python train.py --arch="shufflenet_v2" --train_examples=197500 --image_size=24 --num_classes=[400, 4] --depths=[3, 6, 6] --kernel_size=3 --stem="deep" --loss="cross_entropy" --optimizer="normuon" --nesterov=false --batch_size=512 --final_lr_fraction=0.05 --warmup_steps=820 --adamw_weight_decay_other_params=0
Rows from block 4 of a small image classifier, named by matrix and row number. Rows with one number belong to one channel. Each number is 200 + 20 x the weight over its row's rms, rounded and kept within 0 to 999. All counts start at 0.
After each channel's rows are labels from the 100 images, of 14848, where the channel reaches its highest value: "top examples" is what is common among them. Only what is clearly more common there than usual is listed. The data: pixel-art sprites of 400 made-up characters on tiled backdrops.
# p10: first pointwise conv (model.blocks.4.p1.0.weight, 128x128x1x1), inputs 0-127
# p20: second pointwise conv (model.blocks.4.p2.0.weight, 128x128x1x1, transposed), outputs 0-127

p10.22,206,196,188,162,200,212,188,216,178,235,201,178,173,181,207,253,205,210,202,201,195,199,210,204,197,192,181,200,162,192,223,205,188,179,226,214,202,244,203,223,206,181,224,162,175,164,216,188,198,194,198,196,210,226,214,214,193,198,208,214,206,182,199,231,230,185,215,211,207,189,197,176,160,231,209,184,212,213,171,206,161,246,187,221,200,227,212,208,219,224,182,165,178,165,189,166,212,172,206,196,168,191,198,205,188,183,228,154,190,204,199,212,198,170,183,169,225,217,198,200,204,212,199,226,189,173,185,169
p20.22,205,178,168,180,226,235,241,177,217,171,183,167,198,187,188,187,184,204,181,181,220,207,216,158,182,209,157,161,222,211,203,189,214,172,179,171,201,202,204,209,185,182,207,202,194,207,213,201,214,197,225,217,208,193,217,238,168,203,213,172,187,219,222,197,200,177,197,250,202,228,179,209,218,194,254,187,214,206,232,188,203,185,170,231,224,192,216,194,186,222,213,211,191,230,227,182,213,184,193,182,163,198,208,219,178,196,212,210,193,219,206,219,220,200,202,189,233,212,181,225,201,203,202,216,203,156,172,195
top examples: white

p10.112,201,186,209,200,207,186,192,172,212,215,197,195,201,214,174,212,214,224,216,190,221,173,184,216,244,218,186,222,176,208,196,177,195,223,212,198,227,211,202,192,190,234,172,163,227,204,188,165,168,164,233,187,204,187,232,189,216,175,185,181,211,225,190,191,159,199,178,205,183,207,221,206,214,232,187,201,207,209,217,168,228,168,199,198,220,174,181,181,221,211,167,212,179,190,199,191,211,196,198,195,225,141,229,210,184,191,207,185,215,239,198,192,203,176,236,215,188,187,153,210,181,197,239,215,196,184,216,211
p20.112,207,195,236,213,193,159,169,186,190,202,201,215,169,246,188,212,182,210,229,244,202,252,224,190,205,212,190,197,204,181,219,222,185,196,222,183,243,221,180,168,178,208,209,219,237,176,206,215,181,214,217,201,196,193,186,220,224,196,182,223,164,200,217,170,218,233,215,220,185,199,189,178,190,179,197,170,179,188,213,205,189,209,157,211,177,204,213,183,222,195,202,196,255,192,187,197,186,199,211,192,214,202,223,196,176,231,192,219,198,185,189,225,224,211,213,195,227,229,226,225,188,180,186,193,186,211,226,207
top examples: red

p10.21,200,183,192,176,183,216,212,218,180,176,223,153,178,192,194,210,235,203,212,187,186,224,191,189,183,188,184,186,204,200,190,202,240,229,203,202,174,229,182,221,194,220,184,179,200,216,226,186,207,208,211,211,213,236,190,175,223,244,198,160,196,179,193,213,182,191,204,188,202,238,170,219,192,163,170,188,217,186,189,209,185,190,206,205,189,245,170,198,205,233,232,210,212,155,193,179,192,176,173,201,163,181,226,199,184,221,240,200,191,212,179,206,221,204,213,202,210,173,202,188,171,185,207,195,210,168,207,239
p20.21,183,161,204,255,180,204,204,217,198,189,176,192,194,200,204,190,220,202,201,175,171,181,184,201,217,186,179,212,190,181,215,196,254,205,195,195,231,210,211,197,236,189,189,186,218,186,218,203,178,192,214,230,198,174,220,184,223,175,180,172,194,193,210,134,226,204,183,200,197,230,213,239,192,190,179,216,171,189,181,186,179,226,187,211,214,223,186,225,218,210,212,229,179,225,194,199,223,229,211,228,218,173,211,169,206,222,186,189,219,187,218,208,191,182,189,210,187,208,162,169,200,206,242,189,197,198,188,170
top examples: large; red

p10.9,192,191,184,185,183,206,209,210,189,174,187,212,201,169,188,206,183,195,179,195,202,152,189,197,184,219,176,156,167,162,187,202,181,182,214,185,220,184,172,244,186,214,194,218,188,207,220,168,203,193,204,210,204,194,200,210,220,191,193,244,170,191,207,219,206,206,197,220,193,220,228,187,218,209,202,176,218,225,189,157,209,196,221,205,241,207,184,192,205,174,219,226,213,247,226,179,188,232,226,179,197,205,196,198,198,203,187,189,181,176,217,182,167,199,161,208,174,232,177,189,212,219,148,217,193,167,189,211
p20.9,179,160,224,205,203,258,195,175,186,186,173,163,214,240,186,141,202,235,188,183,196,178,209,215,225,212,182,199,189,175,228,211,209,215,208,210,206,180,188,186,201,182,212,186,216,206,163,201,202,183,202,204,230,219,215,211,166,196,200,204,188,169,202,201,207,184,219,198,169,165,219,210,195,173,200,236,196,213,207,221,217,189,198,154,222,180,210,180,207,187,202,200,201,200,196,202,210,202,177,178,210,175,156,215,169,185,199,183,190,200,157,207,195,153,195,195,189,175,197,170,210,182,193,181,172,189,213,195
top examples: lower right; red

p10.56,236,231,188,177,193,199,211,219,225,204,219,188,221,191,196,194,204,212,198,181,217,171,163,236,169,189,182,198,201,164,215,192,201,199,196,194,194,192,173,219,208,224,167,219,223,228,229,207,207,225,188,212,191,189,182,232,195,195,200,213,189,181,183,199,185,201,206,220,189,202,184,216,194,204,211,184,151,175,211,209,191,193,245,199,181,188,187,170,218,171,214,193,242,183,200,195,241,181,186,207,187,173,183,173,194,143,186,214,179,185,218,219,215,226,208,255,197,211,208,232,224,215,188,202,166,220,222,211
p20.56,227,192,218,195,190,217,197,197,192,205,209,183,196,226,213,222,230,238,186,211,210,211,236,190,173,210,176,198,183,219,194,208,236,197,220,175,202,212,213,199,215,190,210,182,219,221,195,217,195,218,190,218,191,193,197,206,207,217,209,198,204,181,198,193,206,162,196,227,213,249,207,175,187,172,218,216,241,210,163,179,190,232,197,190,157,207,220,234,220,204,168,196,218,211,215,205,235,227,236,193,189,211,197,194,199,197,213,187,188,192,166,206,244,224,231,177,188,215,209,224,199,211,206,164,239,253,236,191
top examples: yellow

p10.51,209,252,182,231,192,176,180,225,184,208,237,214,189,211,189,192,208,178,226,206,222,189,184,261,165,204,191,195,172,226,186,216,235,195,224,186,180,203,187,203,183,201,214,178,201,216,221,171,181,177,187,220,167,206,180,197,221,250,207,213,200,183,193,185,186,225,222,195,199,196,180,208,176,217,226,217,186,165,198,198,191,187,200,195,181,186,183,184,176,165,214,223,195,192,179,213,187,182,208,198,162,189,218,196,232,234,245,210,207,226,210,220,195,196,195,217,186,184,203,209,248,219,185,183,196,221,209,194
p20.51,196,207,221,223,213,184,161,204,192,239,188,190,197,200,194,199,219,232,206,209,222,186,176,233,178,180,225,183,206,224,197,195,211,225,191,195,207,180,189,183,212,203,214,201,168,202,202,166,220,162,211,199,179,199,185,192,205,223,227,210,216,194,251,211,192,218,200,207,182,198,158,196,188,223,196,238,220,140,213,218,208,167,235,198,239,208,230,209,186,228,207,211,196,206,212,170,216,189,248,224,195,169,209,177,239,214,206,219,204,174,239,201,183,201,189,212,183,191,204,183,217,192,206,193,193,230,220,217
top examples: yellow

p10.16,173,160,193,179,211,195,159,203,208,189,227,201,238,190,195,205,205,213,203,192,189,196,238,175,223,202,224,202,196,208,202,193,207,210,199,165,210,216,191,193,245,199,194,200,194,233,151,208,183,184,206,204,192,231,230,218,192,198,160,170,209,223,208,217,199,175,214,143,188,190,157,188,214,176,170,167,193,189,218,226,174,218,194,204,212,223,222,207,220,198,188,181,207,191,170,194,208,180,196,216,168,190,179,225,225,213,212,236,186,238,174,203,192,194,182,210,197,169,169,176,204,193,177,202,203,173,190,203
p20.16,185,149,215,225,214,214,224,182,173,211,172,197,206,201,229,216,208,210,226,194,168,203,226,188,194,208,193,191,179,175,173,150,215,191,206,187,174,192,200,204,211,198,155,176,250,184,201,209,245,198,207,217,183,188,229,173,244,242,174,163,230,211,180,179,206,209,215,187,177,194,205,181,220,209,199,205,210,191,210,175,238,204,197,174,229,198,176,197,201,185,183,208,192,222,205,211,211,217,169,174,193,218,193,219,205,194,203,198,193,204,173,203,202,218,190,203,187,205,196,234,223,198,228,165,183,203,175,220
top examples: large; red; blue

p10.46,193,243,201,219,188,214,179,186,218,203,170,231,216,192,184,206,199,160,175,219,178,191,188,203,188,177,230,200,179,216,185,201,205,209,200,214,183,195,227,219,177,191,173,172,191,200,206,196,212,180,204,173,211,181,155,186,197,182,201,201,198,210,215,225,196,174,180,245,220,189,205,241,209,193,179,181,207,218,220,182,195,156,216,198,207,178,185,221,212,205,218,222,150,165,155,180,187,206,176,187,194,221,188,161,205,223,195,178,197,212,198,164,224,196,191,153,198,209,197,180,208,212,192,228,237,186,212,181
p20.46,211,188,165,200,192,180,183,216,209,174,209,217,175,189,202,200,180,202,191,213,188,179,256,213,194,225,217,223,186,167,195,184,158,198,213,195,182,219,196,236,190,190,223,207,204,167,190,192,196,214,225,226,190,173,176,213,170,189,198,187,246,200,213,203,217,212,194,177,197,193,195,202,201,192,195,230,184,199,149,220,228,205,192,172,226,186,219,178,217,197,189,164,201,204,239,258,214,240,229,206,213,231,237,183,179,210,191,222,221,210,191,184,220,197,214,195,195,197,179,195,206,216,154,199,186,200,209,208
top examples: red

p10.81,186,196,208,220,186,199,195,176,237,189,210,220,183,223,197,212,199,217,220,177,169,239,224,191,217,215,195,178,226,222,157,233,236,184,145,213,203,220,193,179,181,200,194,201,211,221,198,203,190,179,208,177,185,215,217,162,191,211,179,190,237,225,185,187,219,216,188,210,206,192,180,172,208,195,203,179,171,213,230,208,179,188,218,205,209,151,183,197,194,216,176,188,216,212,169,207,212,231,209,218,226,175,188,157,215,198,193,192,184,208,186,196,230,231,219,201,173,231,209,192,171,201,230,229,208,183,199,173
p20.81,195,210,178,216,176,200,222,214,188,219,216,225,214,209,200,171,222,182,200,231,176,227,219,220,210,185,191,219,180,188,201,187,231,227,193,166,193,183,207,219,195,218,191,217,173,205,203,199,230,189,175,209,186,218,183,184,181,179,251,197,197,144,165,227,207,207,199,190,205,203,181,224,194,199,192,177,228,187,202,174,203,187,207,218,221,216,256,234,189,212,195,205,223,217,200,241,198,182,209,217,191,192,167,187,206,194,213,211,152,225,207,208,202,232,213,224,222,178,226,182,163,207,185,201,182,195,173,167
top examples: pink

p10.73,211,189,207,200,212,165,207,157,165,199,182,232,213,149,199,209,194,204,198,200,225,213,178,223,204,215,213,186,170,207,209,221,183,219,192,185,213,212,182,172,213,227,175,202,177,201,220,180,179,191,220,199,200,226,221,229,198,178,184,218,215,162,198,203,187,187,160,187,231,216,184,187,220,216,153,178,209,211,234,194,221,192,162,181,157,202,194,191,227,207,202,218,192,194,195,182,206,193,205,195,180,245,185,198,197,203,221,156,194,169,219,218,194,195,227,213,198,190,170,244,222,203,212,189,215,201,224,232
p20.73,203,203,172,220,199,214,176,213,187,196,179,218,211,177,218,209,208,218,203,182,187,203,191,200,183,179,227,191,178,200,211,251,264,194,212,191,192,214,191,172,185,217,166,204,201,185,192,178,227,202,198,173,228,169,264,191,197,182,189,216,178,200,233,189,222,239,168,221,199,167,174,212,226,212,197,217,203,209,209,219,203,184,221,215,202,211,221,214,193,163,155,210,214,208,206,200,202,192,204,218,220,216,207,236,219,162,210,206,211,197,171,174,185,183,187,160,193,228,221,197,202,198,171,187,199,192,186,187
top examples: red

p10.49,222,196,191,183,212,205,233,211,213,212,233,189,215,206,186,187,203,224,194,186,239,207,196,183,214,171,229,192,183,192,223,157,221,207,186,139,191,166,225,199,165,172,205,190,199,194,242,233,191,208,206,193,181,202,179,230,191,189,172,200,202,173,185,187,189,192,190,185,183,171,194,211,204,204,163,226,193,167,181,198,198,224,232,161,192,225,196,195,193,212,194,202,222,213,195,252,243,196,189,175,198,204,210,189,197,214,165,199,167,203,227,205,190,204,162,189,209,201,187,214,197,194,218,194,176,166,174,187
p20.49,193,197,185,200,223,214,194,187,209,208,220,184,187,187,232,190,212,206,179,188,211,180,188,222,228,213,181,190,183,176,217,197,202,212,171,184,242,194,221,211,213,237,226,218,193,187,230,194,240,222,211,190,242,207,203,205,197,252,214,224,205,196,222,208,221,181,201,194,205,176,193,202,212,208,173,192,194,199,183,255,212,191,224,206,191,194,235,199,218,184,181,187,193,211,205,201,225,188,168,208,234,211,239,212,183,202,230,223,266,197,180,217,172,219,189,197,172,171,223,215,226,217,233,202,199,167,207,200
top examples: upper left; blue; yellow

p10.62,198,203,235,200,206,177,214,222,195,203,200,207,214,186,210,232,185,197,206,171,151,219,181,192,214,243,215,239,208,159,194,191,219,198,179,172,196,205,188,169,151,175,209,204,218,202,190,198,193,180,181,197,205,168,198,218,190,217,197,243,221,187,206,207,224,180,198,199,194,170,180,164,216,193,186,185,180,176,211,215,183,214,215,173,185,180,215,220,222,200,210,199,221,212,224,144,256,213,205,183,216,160,182,187,217,208,171,212,205,190,197,203,220,200,173,219,203,172,215,202,190,194,219,224,184,175,198,175
p20.62,157,193,226,212,217,205,201,203,183,183,183,208,183,224,163,172,207,205,202,210,196,174,186,209,183,212,222,209,202,212,194,205,180,217,178,168,200,221,207,185,186,213,213,197,194,193,194,196,197,218,220,153,209,182,219,190,171,188,173,176,205,187,204,194,186,180,225,225,237,174,202,219,189,208,248,177,188,181,202,219,215,176,178,219,223,179,192,219,207,239,175,173,220,205,221,190,198,186,229,223,199,176,190,204,274,195,166,185,176,195,195,161,205,189,208,187,216,213,195,177,208,228,160,205,177,230,181,185
top examples: white

p10.59,225,201,206,230,191,195,177,196,221,179,200,184,215,197,214,171,188,176,205,207,215,188,155,173,176,208,191,197,190,198,181,200,185,232,189,209,237,236,184,198,176,172,215,225,212,220,151,197,206,175,195,208,191,258,215,208,172,219,193,196,209,214,203,228,191,212,185,207,183,204,164,199,210,203,210,177,173,209,205,198,210,204,182,246,189,211,155,186,189,174,204,209,167,179,196,181,125,210,214,225,198,184,219,206,177,194,213,208,174,220,207,182,200,179,191,186,216,215,232,189,197,205,175,196,199,198,191,167
p20.59,199,191,176,217,159,189,236,177,228,202,186,174,180,164,222,215,185,227,214,157,202,211,221,217,194,210,216,210,192,201,203,183,197,167,187,217,198,229,195,196,207,205,173,227,191,209,223,188,211,188,155,214,209,175,186,194,199,224,193,255,213,161,193,179,194,179,179,183,207,205,188,226,187,227,187,188,181,182,175,212,186,218,224,192,228,216,217,202,216,214,212,198,185,215,205,199,239,214,191,219,175,212,237,207,214,183,181,219,234,187,231,210,218,187,189,194,159,200,216,194,214,209,235,183,199,246,175,221
top examples: orange